config.yaml
model: "model that answers yes/no questions on an image's attributes"
encoder_activation: "relu"
encoder_depths: [4, 4]
encoder_widths: [256, 448]
fusion: "prefix"
fusion_encoder_norm: "rmsnorm"
fusion_encoder_mlp_ratio: 2.67
fusion_encoder_qk_norm: false
fusion_encoder_layer_scale_init: 1.0
fusion_encoder_parallel_block: false
fusion_encoder_positions: "learned"
fusion_encoder_connector: "mlp"
lr_schedule: "cosine"
warmup_steps: 110
Rows from block 5 of the image encoder of a small model that answers yes/no questions on an image's attributes, named by matrix and row number. Rows with one number belong to one channel. Each number is 500 + 40 x the weight over its row's rms, rounded and kept within 0 to 999. All counts start at 0. Numbers have three digits each.
After each channel's rows are labels from the 100 images, of 14848, where the channel reaches its highest value: "colour at peak" is the nearest of a few named colours to the mean colour under the peak. Only what is clearly more common there than usual is listed. The data: simulated fluorescence microscopy of cells. In brackets: how many of the 100.
# convs1: 3x3 conv (encoder.blocks.5.convs.1.weight, 112x112x3x3, each kernel summed), inputs 0-111
# convs2: expand pointwise conv (encoder.blocks.5.convs.2.weight, 448x112x1x1, transposed), outputs 0-149

convs1.68:495552461561522527542477409499490515447462467484483510536590481485430541481481493522515499469592565566483455469446483533456445555463545500437483489530508444484422449477411519485485544495478495519540460470529494514506551480472556501467509547491541458543494554525554487553485492545513426428529467562464542436520453526488444491537435513511
convs2.68:493513535417472522541507515478457469484531443530520519502497500514484547481528518508561369485452517562523511549561489484506535464517538559466523470499461533438565502542468472458494529523539532505463498555527537493567540482524507553514469452532550484528459518556510458467483422541468543491504512514436486537512456567489438530556584538519521553500458543482570509448476573502536556465485543498415516478547515542515522496562510484517548470494478497446480
colour at peak: green (39)

convs1.110:518445514564526499474471430536457522494503476519604544563532482482523496502552520507576545505560526575466452446500489562507435552460559437506513530488519489583411513536465564483480545443541528463472462531509474505538512514528446497469518549461578557559522513476540513564513528472524459498489544506438502512493450508520422473556493460534
convs2.110:513556466517492508490518520485461515390504497477498489513524531540507516505543517466473477525473486539466472530493449507478473481497486449482450511484568495485444511593483489467499500528504563460487457461498502554504579454485502501475567422479495521496498547503543510509581533519499477531477445468492552503496564456472457496525458446511525553438468493462535502485541496421497476511515540489475525507503489488494474546505451468509554533474485514468516
colour at peak: green (26)

convs1.95:474519497617487429514485461532499498489480553460607564530502485552453424520513456482513520447500476545518575491500469478483504559589505524459509493516512451533445488445489553456498579509485517535455524442510530456461557484489515531532523519469502541507534507553515478522445492486457600459565485536429540433555490487525535444489470455525
convs2.95:520508486490496435564511461496592490502533530527489516488487550537497510511545472493477552479504520497403453534511480512491483488521506479566479482527497453477515500498590543489494461458548501487452489423520509494475485524496545504530581461439494532498523508568549480454506449487527535479431488551481575488484532477420471494536563571565455395519545493551525502480532558554523507479521532550423562525512586555535525536529504440492453434513497458503492
colour at peak: blue (55)

convs1.97:437458507550540491531502413549466503530486434468619584520538514470491475530557463492518531447514569498454491475532462529502444531428492533435497508526519494542460463494525517503511564543477524531474505472548520446535583485506486442493495518482565507587540514482548455579556448440505478496530476526478491485511455574556451440533481496519
convs2.97:507495505553481512559534514515562508486552425527427475465495490527497468464520456530562486470476532504555516530499507514468541509496462482522495428480500530502492487547446476553420454528463554441521454580474513487510556460480462478500489554512559542466543518580508499486527496555523413507532444523494503445496508500491437508548576530466506631504543545470498466529441503479452492508513449467530490533506473511528396508493497479503484530492477462461526
colour at peak: blue (39)

convs1.7:533552522445470546520451444426504529431496508484461498472466551415494459488488523477491547443505521482449537477435522497560517503424527487443599517518503529511472524465460469483551488459435502452450507514547477524431575442514505573475417534553492506514476445437480476464493539512490545595510505497461540454483472519485484495417529507444
convs2.7:508468514518480558553528478496492481545458453458410468508520484536502490477423494568514566543543499534515523504532510489517529467514517505469529534527460517603481495497525455517467553495474433530499520557582500482516497463506549559534451366554515516471509520473501521469505524554500574486504471504505455524537552513517497505493482462518498517511479517493540505567546394582486490480471505567493517493498522497537448534386516503503478499472502470500502
colour at peak: grey (33)

convs1.46:479457485478508521429444501514562477505415527498501515493510508381498424473498470449499452582488502479467469411504541496567449514562536524580460575471519510483575498517521505487559486484518489574525496569462520437485468495472460492512505494515517452535502489561501514514506571508469504463495464519555455429455504492479395498475579472495
convs2.46:542503527442508592489510512478472519357499520398433517506444498548467531497486550520449503520509480486508519508480507465438512512522506513523488566592455473493537467473408405502478501503453488619421460503498490452625491500520469512469490544472519497522498478421493494520502498476512456493536467495486467519495534541363491484488480366496514421491502504507432447472455464421474480495515477526516515461471504429458518470391497503450537492491480492502501
colour at peak: grey (26); purple (25)

convs1.92:536517514470487520486484484499500484521480512508510527505572537457510428495538493526526461434537530497530510517495477485522493536480555419491470501518501607594488501500500517490474488429479504472497524527476398465524457543550474596439479514497536487471447471588543482466559548563488533475486569546567498480431496526459586523581493583543
convs2.92:484472414482484513484540494505394508498504536419519472529438532554450528505416457411516496524503446580589545479508488511497490517500481530524511398510542513452440467545551488529534577534594454534502506489483536529511468537443541462512495526521526478478482579506503544479518473534500469528441568468538472490532488472512494455494482551494410474419511470464445445461432492445498562486514441484489470422478453500534525483476472491499481497473449470526451
colour at peak: purple (32)

convs1.36:490550574530541441561542472575412484446531573462479453532573539499498515498517497500501510480485521517547466467518465473464437557556481478553504416503517541518480451504470506500448505489512520568448503418510484516506453466462451506490455512480522484424550552541476469562460444542448445451453470515560474503491514586495504440559475507546
convs2.36:495487532481461516543510467495486540591490491492452501505497466526539511427458473487474469575459508530573541477502512533517448482523485530534553509465542558518522491542500449506519500509587456622560483481487522452459511498487471553510571510552541497476520439441572531482487543497490442534465527529426428593508560539504467522552565524504476447440564491498490620493523561459480502467503563480522499434488500549452494517535517531495482490553496447516507
colour at peak: green (32)

convs1.40:506520490591525488565453459498489457471475462476481499499483476562482515530512479408495475421419521486530405511468463518464481495534441564534490504463452397440402483468476490479482560535465498499594508443502549471506532501483487493509526489506540536503522507463500510515435487489494475472525443523434540548529549604512488470521448437454
convs2.40:477508497521482389522509515473422544548541484487517517521508444529472524547479535505532554496467523540517513535528565459513427530502503465467499514504520505433427530477643607525510505519419487559561507500527456504519466555524502520537447502541495496497522568492475495414573496525416508546543562508558512521501479509567530511517518490501510500480419506476471555536481475585520489463492497390517494496519508558441515469499513543536515474453596465456493
colour at peak: green (29)

convs1.43:507531500554549483450449546517545483473420485470523493497539531438492397527495490415495529612492475515576449423479486466522440475607522491571484536457511462502556502499464497504517508450479494547500484536502553458493501492507433483512464498489499530477487514557494529515377490499484452516460495504542521514493500510504408431514517419489
convs2.43:507462492471515516429551452475516498521507550430580534482496465474485495463501499485515469512491454499450483484457493400493472487495509473480517488580484459507543509504468533491501421475477462536383455508501434517522481502459501498495482457387531480453492496482536524533454484600506470500496510478459514486485485534425483490376474523492467407478507486480487469492527484488510479517497504537503487492490480448453558450477485490478517544468472521484486
colour at peak: purple (37)

convs1.83:523481472533503515551564532483472451496469517469559556548497489491486535482513546504485443458537463517602473462472458445493389567494501480531442480551540561473431469456523490482442482525468498520497494513472478528521525473488500415512533520509518486521494522499460490495545482494478514426452571476514432400500592548491446447468491599447
convs2.83:446550464487461538453487510490501499517496546375479493494472469592563577577423570514516479484466516559486510443530484544533464529527502528431511510541511489466436522426503473515481543531544447493451527508500509525519565520474537507480464479448506439497491561487486465430485515526487616522486523487514475550445511546561549536550517556541456352540386484522526480503473588483435500519517496476498473524475465485537409571523494495495497501519499470553548
colour at peak: green (28)

convs1.12:513542504544504545551546415521462473506437411550524481473526423570525584507525433441504486400488545488528457484520482522503500508412451494406523433520510460499455471505503516496488479584563531485481517433493520547514515486524515480522526483454523478519486485466501485453589488421525466526495486461477534472465521522484482427477474583485
convs2.12:509507565469530468510508464489582540567479454491529536503526506533468514455499533612447458497502542518462516495497534547497503477493497477553493529520474517515458498416441379482478494501467493399513504531469609487457593469470507464492591548519533473485517475448517539469479462498518487519501509503503509535464475498426522537464520449527490443440498575522544544550594488452512535510509489540479488550505444573474402499458497467464374456481505408531484
colour at peak: blue (35)

convs1.3:504486515470476512521501457489489497501509601511528482499489514544541542522490572563538493472557607628538589528544467541490548564493475526434483474495494519507506508512509484443511528528519547541497502524535483473542519516503544531428514545510583462541566493485508479507549506632517481553522526519421537471515509481487567543531481540547
convs2.3:487510534513484474541486504489470547433525554496547608513575489522490516471527530504501504465473474456466524541505511463478479501519518457429514523513481481526522499424494481506531431515576590500481527467565516509456495485520510524436409496493535462597515521492489436456578511517417529491417443510489470484492466462451468471513447466568495499456428468505514512462517474513475524485501485530448506527467471449517489488527512509526573515526501486459448
colour at peak: blue (47)

convs1.59:498534487500458496552550435485464529516532443483499539517468425536491500507525501481541495465512549522531465463508453535525452539459476531447526406524547462458456484480562460479453490576446516425443589438501533553523563581480566480481582498483465475527527495404587494487472507478551543509486469471468506518508455462541485437491515504451
convs2.59:546515510588492517526428455454494527478410489484506505500513481551595506470494517544484522492500500534515431545529522522429469493485486555486429491497522500516401478390446456483515549497480568537476536537506539575458529505471490513497482502505459543518477583522476508485559517532524474507469535484541546562502482527543463494544531454552505478494570486498491556528565497431571507470485476470494497493470420548498464523477502486484491477600461456526434
colour at peak: purple (25)

convs1.49:534495472654498539579494465510545527396503461514559539476466443520525576471491516504496525464474462451478481499457500489499502492523439487521489493448510373465472512497462527477496528561537494558527484426464544499432475465460484487489494464463519561545543511466475544570555487476476444487517476467485525519542553551458495441461477524504
convs2.49:499469519581537536451478462485534431477437496590479481502485523553515475514487563470440517472582511526472474463499469442466472490477498527460498431495455507509510493488519562509467488467424534492614491460497520548452477488496508515570645509457526426503480475453492470481494465525448546529515529506536478467468506515420498536517566569470589416535482497513537526488543511595514516465515532430467503398510546509527570507484507526532408451492485436537524
colour at peak: brown (39)

convs1.63:521478529437479477506504423520508485495528471514478548449475509443514452408509529492494525497482516409461522516518444454561507535526479390449444430511516520505437508505503521478466448419528480480465494453415469439513429475543446517455480467467449489512493469483490471447458493454530437442448559410506472504429494478475543486495537468461
convs2.63:486467428492422529488523524489408432540553455456484509510492526455517508515455498451483422463464477473517446480517487483545495492512498497517493495416552499515497472446483492452510509474521541450500496525525412524439513500467430531440479486443454531478493549465524434459524534517548458489489486491448557460516548513586450530397472487523489449494461557502475552486572513576520511530510503553502522475511465479517522498480503480497476533513476517465457
colour at peak: brown (37)

convs1.22:452516533566543451476574557551472426513562557494470429506489583581525435530477541471433500479530443539528482515484462450448471424509490506509518493486470461543448530522508503472465470486488460517521483441520490530522475514470533514562515534524453581415478550526456464544502474503446550454446464548464479500477542566520548541533474562492
convs2.22:481472471592509454489510399486484487445624457525497504467493504478599517542504497443574493533503488483453536488487540471454507485515492478432451526491525506522491473547496521502475508507487438541491478566471471553360438537473462471543499509545551562515500530516510466509519517491487451491527506493523519562447511523608450497509548557455497596508488511492414540506455524496435497472517512491531560544478472456539559501507531444511466508522469560600496
colour at peak: blue (61)

convs1.35:541477515533540563579517491522503445500510417509495483517511417577515603505539510531492501454459525508487459522524496490525471524474481461424493438522491475495481513534484534522483465529492473477575514522490481572436496491517548460535503516472562445531495463505506515441556487412498384522510417458523525520503612531516498438516491570459
convs2.35:505542489508547538510475524501466529475494428524486492474486471587525532459371488528496514550517501492488536505530493397500437516505502495560430518447528503479481474543507538521544468506475583523607464519512431558484494488477443484480473486439431503483449539511442410509489485557491494511459450478507551508543460495418523505459463452518449429507481510498512547484523557538466481476478525456472481542466459478475497539475470485503387499445500504524572
colour at peak: blue (51)

convs1.56:499517522458476479555519563493501524505575566538388393471498462539583522490434570541486441504424486550494499544467500554543520492537489496479510498530462536452506511623478468481495455486554465495484463496479475506497477510471542498558450501499463446465437485498509448384471518505525481478537444491537470459504542440502543522476525486493
convs2.56:489537519503396509495523487491510490465629469459524521485469505545526503467542505472564504435434534506520467478486569516518458518497506517471460474499560486448598513518442411488492484480449507426489496496528458497402454518456501452501519509484478466538535527630512488484526499522512499529522435473483488511513513510483367486466487478518509549498500479453466495463525546482478492484485533512483484469492506584468538546492485463549457545533471518493534
colour at peak: brown (31)

convs1.93:461475492544502540472496559546460418501457479405572546584513490509393480516559495542459499507538480489523480487516511438437424491490523467554483475435496499565476481385495545544521544522417489479584507491507495471521504506522485487527509499514528513464522532566533527599494482484434489477454522518560508520524543553557485503500505525459
convs2.93:522463505450513499484495461525571501577591516499491512515491535570465481491481504525503516478501471544402525477512534469476445508460490450597557550493497517567482517618527482483524507485536450537503488493467412470520534443552467491529532560477457464485484498468506578446507486508551520519504549519513474490499497509510510528475456465465477462582487456502518434533431485456462468529534533591511518446544505449472535480462486445451489439511461551542454
colour at peak: green (31)

convs1.30:443562542505514507503472469473453521502523493549447493465485562492513416527564485458506487519462537522567484577524445554422553492527517513524498498532502540524469515557491523476494518476558528568413511535478567478498505496575482427506553538508512552488512474451520504468461535527520431495580556510478477553541391518487545500564438531568
convs2.30:492486535530486470486514531522376517501524468501504522469485458478492463485544562531452478452600501490512518574492442542558483510528534467554521493476548489526539546513542570470557518498487499523489474491516477509527515498529535494485554402478453475518463506452518531519537445565488534522534481536527521496456457483524542521522530475452489546531464541509549478556519556473558467504484562493520485599502505546527548527452517456505550518427521505449452
colour at peak: green (25)

convs1.73:468460466464498429488586458484456530473562499489509517500438501534463527522458450571489509478488493449547563545559485536488519499443503498409483517465493537518506488481589508490502456582489542502469561500483460481503529582523532590483594510522495488482506480438545450477594480582502600482470548506480486456497500449529544506499478533525
convs2.73:530480540492560547464508539559535504462427503524569469488514513488461477517494494438473459483443507462478479496483511502484527482442478467525477481498521469563516487523470467460507489538542497475473488490474374481515483515464493511478545609530507572455552531522453492450533512518472446464510508485470479476433513507425536502461488486487458593466488495624477486516514465513454501434510514515488568512538432403514485469395524536518491472513501522491490
colour at peak: blue (26)

convs1.31:521496502493507526578504437499471504473540509531489491450479491589502579487538579579498501437481534537519567534567480461464545516401470422467478467509466519509489542500526478395473458538508495488494459460502447486524475511488523514455494482442459527485467488427448485453636478472489516470489547463530496506457544512430570532498470495514
convs2.31:503480451410520476522463513494456512535498460433496448522536496528561503566495538543442480476445507536463513469483478469405560504519508496460490421490509503402560467501434473520484493492413488500388519549502481454474543472466466538508529485509518524515557428495526507525501476488474540457501423529492450492489519501359497529398497469507475443530527395481576439500499503531478503433479469523523500453449476347545451480513511507501454520528481431411459
colour at peak: blue (52)

convs1.99:481560516468559442504473515537434484501494491517445554494487524471473451538481567482489540425466559552531515549472478501474541535505415485482443461569503497504469551580460450528464538445527518495520514435465457464499481520477525491533429543472504512478480533463574492463375526523493415449486441488484500521502492460566550507570482434524
convs2.99:508529604500533501440492608578544539475432524625547532508496483494538553496492535456513510488522492437486444508475418564521482497449507535505459471527580499551540524483530491517496473568536582514513546457508544467457446458525532517507428439454455526544485555463481475423492513544494592499497452529547433497525473502537503499499485490466507503536418481537515504513515436453463499513513516521460491505525479488490495493592487595501539516539463451488545
colour at peak: green (28)

convs1.28:471470498555521471531546421492488558509467485511559596482578556511508564504501503452507532465577514479468439460483471564443483491474534467447488523528505399495484506508505490469490545494494567500389476483484555510456506535459501499477509509486545507507543518486510502612431469472562534440484552497495502584533420526537454507522497440498
convs2.28:496492423468471460464456471519540540529507413517512501456544526548481468520482590504472529503456515576517475479568501460487480463483484492470494569480442542497519492505481482536504481498518486475471436414482541496465491470502529545503634555517613487471456479497502461512509531351491480497516453531457506527415541538497463507500466420461479434454535479466507526562514519555513509494494474468540442436520467480549478500488526534493490466479572517454463
colour at peak: purple (35)

convs1.64:513499533570531575552534406531488514527503506536479434521517455508476577487539519446502494426478532529508426535451546560462565518479523504453469503473488542447492554479474583513502434504504514534503468512492498508504458457533489451492506504391499517482442543500512518438410534427561432505528520478490466518525490537475566546563446551495
convs2.64:451504425544397536481498480578443525519475524467521460481548491492499469523493492451474582554471521504585509493495538489467545480520481543498500524558521482556553511476495567509489544501539468482588493452448430506574478508452527521484412424489509566484503564392476486542532530543489494483506435494569402485443541474472468522535483513494491483467520498540534491510535542477495502514513495531536461466513587545551532519483487527480465555480563566498426
colour at peak: grey (36)

convs1.84:532505504524519518601496503559421487493513522511522518548569527511473451571509519495512514511534602522466550499510462518494477532464541504443536458540509503486454498496471535481485536484511471494455517516535496548464553544508575474511515560419513545564493524502615516546478504550575491466439595482494509581512516439521484437543528442570
convs2.84:491528560439464526502468499570462494536383538470475558491511509536531483572470464497527481495541539493510499437496539526510470524502498478497521541491553530523478488612467502500532545467521575551427515494519588454573515473478517451513532508523473402592507469542489587458449457545407456508509430476478457526487473494526462494447524491483403554477436500529477556522503470451480481477481483432545477526531547515506474513600519522553477517531521477472475
colour at peak: green (26)

convs1.54:505499519502524574468452526465512494459459468494499463506470504425469535466437501530483543562565489579488444424509524487523437447560514490567534534450541529465576495484499449476511473513485441477448447540519469467554509436425451462480417537534447471483478509608464509428459491496465439558457513537532463485472465476490499467479546480511
convs2.54:470488481520444471549500473481439478487470563446497462527499488456481521473473508518494495523411543484440486510467492534517482513534502477557464542501516484534562521470484512524520528507479520565572525551487423417549447486487509453511450566458428467448546511460470425590475530382476478571482489491451470492493510506574513493522593367482491456440500550504486544411491544527480494541486496503469509495536475460482449474464494443474484465538500499469499
colour at peak: purple (26)

convs1.10:489546502499496521515490575452469556527568463481547556587515486581520511505531533453529515406529448507564433532485517507469423510516497534426449548500519477519475530437479488507539493487503488409505490521534499503485499481494507444502538535510525549485487497471564454445436519499561459492471570475495498523461581601588505474548435484480
convs2.10:511490479510498620525480564492488499487459554517487478472470481521535547471529438490479472502603511478626494513485496486457481475503484545503512501536502526505597521476589576491486505491451495510495507512474476566509442454479525523466532462553505568519491540433442550433555481488465565495483503480559565483511490488531501514489447647517448526601520453506476442530501481565512485510504481495464511518501545504501541516484508438534640504489543468512506
colour at peak: purple (43)

convs1.80:537597550466461497543520475504520514466561546522426386429441539527567521497466546518485473482454522464572532451506486482542567474526475477497556510537489485445531521554474449441508439427520467511517491472519436515496527493468540521517514470528477473467448483474426554469455539503495492465482430516501530479478517386453509553453505512468
convs2.80:487507551440441523506457510546501478476572497513468421509561498501558491522500478546520570507450508494473515523497515570496457505481477447433502526513525517454506493488489330519504452508472518501495522537521454578557528465528511511485454561483494479504497503434565524514527550524468472455581416493528527482534518432524421500500500481455505509548436446445458471531550456480483557475516512540516528499510487515496459543476516513542540511499416578515457
colour at peak: brown (36)

convs1.100:476482469580483513521541536551499418497516486413529530533552441474423487522517501505470482487568500488549501479526471434460462514513519464530485461459527485547488438368525500484461529496404542538546524511491459500575491522528500504470510532506586525452529580526500531555475524426441496492440457510513513543497523600552495493522487474491
convs2.100:506467434299559508503502479495518498453490526436510491521515458541547465477476549532390550505548506497477513532481476532469503503486507495559473504454526482521506477628560578543493496487457485578502454530496481430516494545462500481573418486432451444532521500473486591542546488444452481499459551477456441498529481459431575516473513480528553501572504496543485552467457543461471469501513505490486543520479523511487514479466511501526512456517443507484468
colour at peak: blue (37)